Rows from block 4 of a small image classifier, named by matrix and row number. Rows with one number belong to one channel. Each number is 500 + 50 x the weight over its row's rms, rounded and kept within 0 to 999. All counts start at 0. Numbers have three digits each. After the name is the row's rms in percent of the matrix's.
After each channel's rows are labels from the 100 images, of 14976, where the channel reaches its highest value: "peak on" is the class under the peak; "patch colour" is the nearest of a few named colours to the mean colour under the peak. Only what is clearly more common there than usual is listed. The data: drawings of small networks of dots and links. In brackets: how many of the 100.
# convs0: first 3x3 conv, stride 2 (model.blocks.4.convs.0.weight, 192x112x3x3, each kernel summed), inputs 0-111
# convs1: second 3x3 conv (model.blocks.4.convs.1.weight, 192x192x3x3, transposed, each kernel summed), outputs 0-191

convs0.87 084:526485550449481521568538475370421466427520526531463557575539551406511521515470468481563609507404458586526457505475475460374407460440438413473420450534449542516551486506465558430592525507456481571483455530475578473609424448485583436561517410505439542476500459512469506481493523480477523514515480534522538448461468507471550515474516436513
convs1.87 094:469517463587431496450465487481519456568496473467522553571532614529450461516507515497584559493504500568511486568557462624424532435490541522540505509483538406437422489439541445446526377480533543473470544491508466516510455436476496530507519530633484466524500547552577465494533543581523537516512518442570540445451414512515520418513493493503611509417405603530563559486533601533503471413434484528475521531574529478468532523577447471476579532429480495510403481452596467520509460609495522499556466531523375560498573531541509532542544494543549447479477552569460452497542466486504400620
peak on: dot (33)
patch colour: grey (69)

convs0.149 091:445479439511625534518471492482484509521445444544514604431434475599534411566477498467496463511422461462527506446410438504496434526493551546424600435422530512537492462424468475489613512439516525516465463529452523510576566427481574481497536530522549408467489486515506501534419449576506498533539529592600517504440503406396471492493520546507
convs1.149 104:407480501403509558514523540555565499510441511451571396386457436513528494440531453455538433524516499463532523509484385544393551529454474473550470508530488517440502519411494406560582503554480633500571565490502456511503501540474517512509489585417445450500509477457523473521529455462403447663438401499535521509490514443518522428467531481486493457507561424416629570504491494496503504494480452556467509455543496520428502516447531593480500456475578464531557444473480491471461409477374459462480522499504505520528549457527443521463542574423465558528480547498482504506408576589556539400
peak on: dot (33)
patch colour: grey (73)

convs0.88 109:514513568480472472520532491346492502434551477560422496487375491559474459561493468467559494580562404517433441502467502481535481475620489494477552444501506566468481422528508473390494496427520533617567338499535497459438514540541522534485501479473478501562478514476454514523552551497558460513425546473468443518464497454542495504410604482526
convs1.88 096:519392536566521510565443509567484507544492495467495540541484509460401577509458579546518542527514481505377464464462507507498605532498467494573518535513473395476542474477490423567523530525381432401447476472498537479540508438446525467462423518516493581520383574486536481550503572447526414484535497475468548443487543510550492441480619469417470471423499517431601519437500463497540517382550533543528471573397542606606479496525439527460433488486522513543526495541545510572466510478513583479502528453603412545538521524438534443528519517531477579633399523513506573517502497498501513553
peak on: dot (28)
patch colour: grey (75)

convs0.137 117:416536480491536476503561514542494517406528529535451504534449463445464482452466503455545488563501469421464526490480624511564395480509505520492576552537487550540559468443436473514531385521504549566452459471512496384446525461449447540500441590504511491470536419603482534515489469507578457556371554472534470419535499496524653490549564465479
convs1.137 094:477498637553490561522411501456585455549447521479489441548352496494442469530455534522515492522492418484589450565403422493483541571479479438365483535503422492539457496623546531465528439419452501498425513563528584428527539434447492515521594426476473498558524569508471545487452483580553604533485494486476520455535474495489471436455481538534482377475455496493461530446477441551510448465506557514431476541477463550569526479507493539492544487459502478560491332551451518522512448537503466465443478419434509455489531563590514498555474530529495464438610468534465552508496503532545413426
peak on: dot (34)
patch colour: grey (74)

convs0.78 094:444505531547581480458558497469498476465635547494409514558523472494490513537464521557504537532550400489553553446393494539421522572495427502433511563451635414580530500516537535612483471592543578575455477461482503489530468486422562464552434521490534453576531527509541487516527497535505556534456507527439512439439482503371492475551512518445
convs1.78 104:459457508544542502392508493448505484501413485436344456503417512518478441434433485547502549533416553532509549492526465566502446451472489501616546450433414452553521459512524551560486407510514482499474440528538475559570453478507486452471492418436578490529453518552622495486447513468474465496571543496478519422492441474451464426589387603485508398451456406515402478529474456510441416480514427467548537552508537484546474526459445394459489520441454565485428510505422574492462554513444528546472517502410535443405554428508496457533552478496496444519449510522487528436532531520393567523
peak on: link (25)
patch colour: grey (73)

convs0.56 112:456559535482573571492567530443499462449529431524478553555405475577538480497492547477521499558587501503517572484502543502456462407569583599500503507515536478510521466536433441511513541528525440437543535442464524479493504530608561504566403467384508484463599450532532568503552564552429430496430557511502445491413548467462476371528554548492
convs1.56 090:383476486516524528476521454543412469460484506442512506504543446580530589451439591441515442504522488490434500547522549616562559469501579440436457481492466438511475529460484426494536467622420517501531540436511463469491552597470427486440505361537575470584474514622456485474515479522507541472508413517522513490429441539561514408472459510413515485544381467467565454442555466501393517543495462482545570521496517536477498468520507504503497491572555588416474530479545484531554475465443503515514500519484461468539574508469607542493503577485456511371586453617505570547432506589526499511
peak on: dot (26)
patch colour: grey (66)

convs0.15 087:567506495432535538464553463449458493474488534491428554472451506502488477507564481531576449621467471495529499517460538510464535509467551552464516365555518567486531499522492521383476532525523491534556435441540516523481510587580484462530535447520542522490528505446578456618624440476537635466520486575482492427428638512430516494566474463452
convs1.15 099:462536558525391572551467467468471513560485453539542508421496510576527418547588549466618502555487556454500518464507536516485459500493431532616410553470469512508482530444461402439515418525500471542496519485462358559475472449524510490498497429549489388485517520546481527493551404468557522523442436508505346488487506447505499482549504521557537493531561465522489504376436412434446554459567505484451422543490456542517522537522498483505469509515576493470503488456443499563549615428552508535517557484442505467521573551509510539528450398518459502478477495496515506488602473297571480476
peak on: dot (32)
patch colour: grey (73)

convs0.80 090:498526552479527478467579597434446555440572488459466489575513529466407527499422569555536584559498499512415567486464582513446538533429577560478510512445422495532526532495478589533489475464467453466566477516440498451503400485505472434492416605533576449549515548447506463473432469466548421507615452511454462461380551500435497546489523491494
convs1.80 108:518395499523590607552495482538524460542512519445421447469499490405462505537425564534506557546425608512550462528465516620466503480477510476390530374495497402421560413542522579493513398503608489482478553511528482486472520460526598468473485524538473519467557533544493474573540496497476411466486469516522567439542545493497485443420497563545533484448446468500561457506564475435570468557468490537550489556535473488532509494504513463436507500451523601527384508559572534466434496601502498406474464505425488401551616514494484387506520441500533440542494516471421587520462494465449525561
peak on: dot (31)
patch colour: grey (74)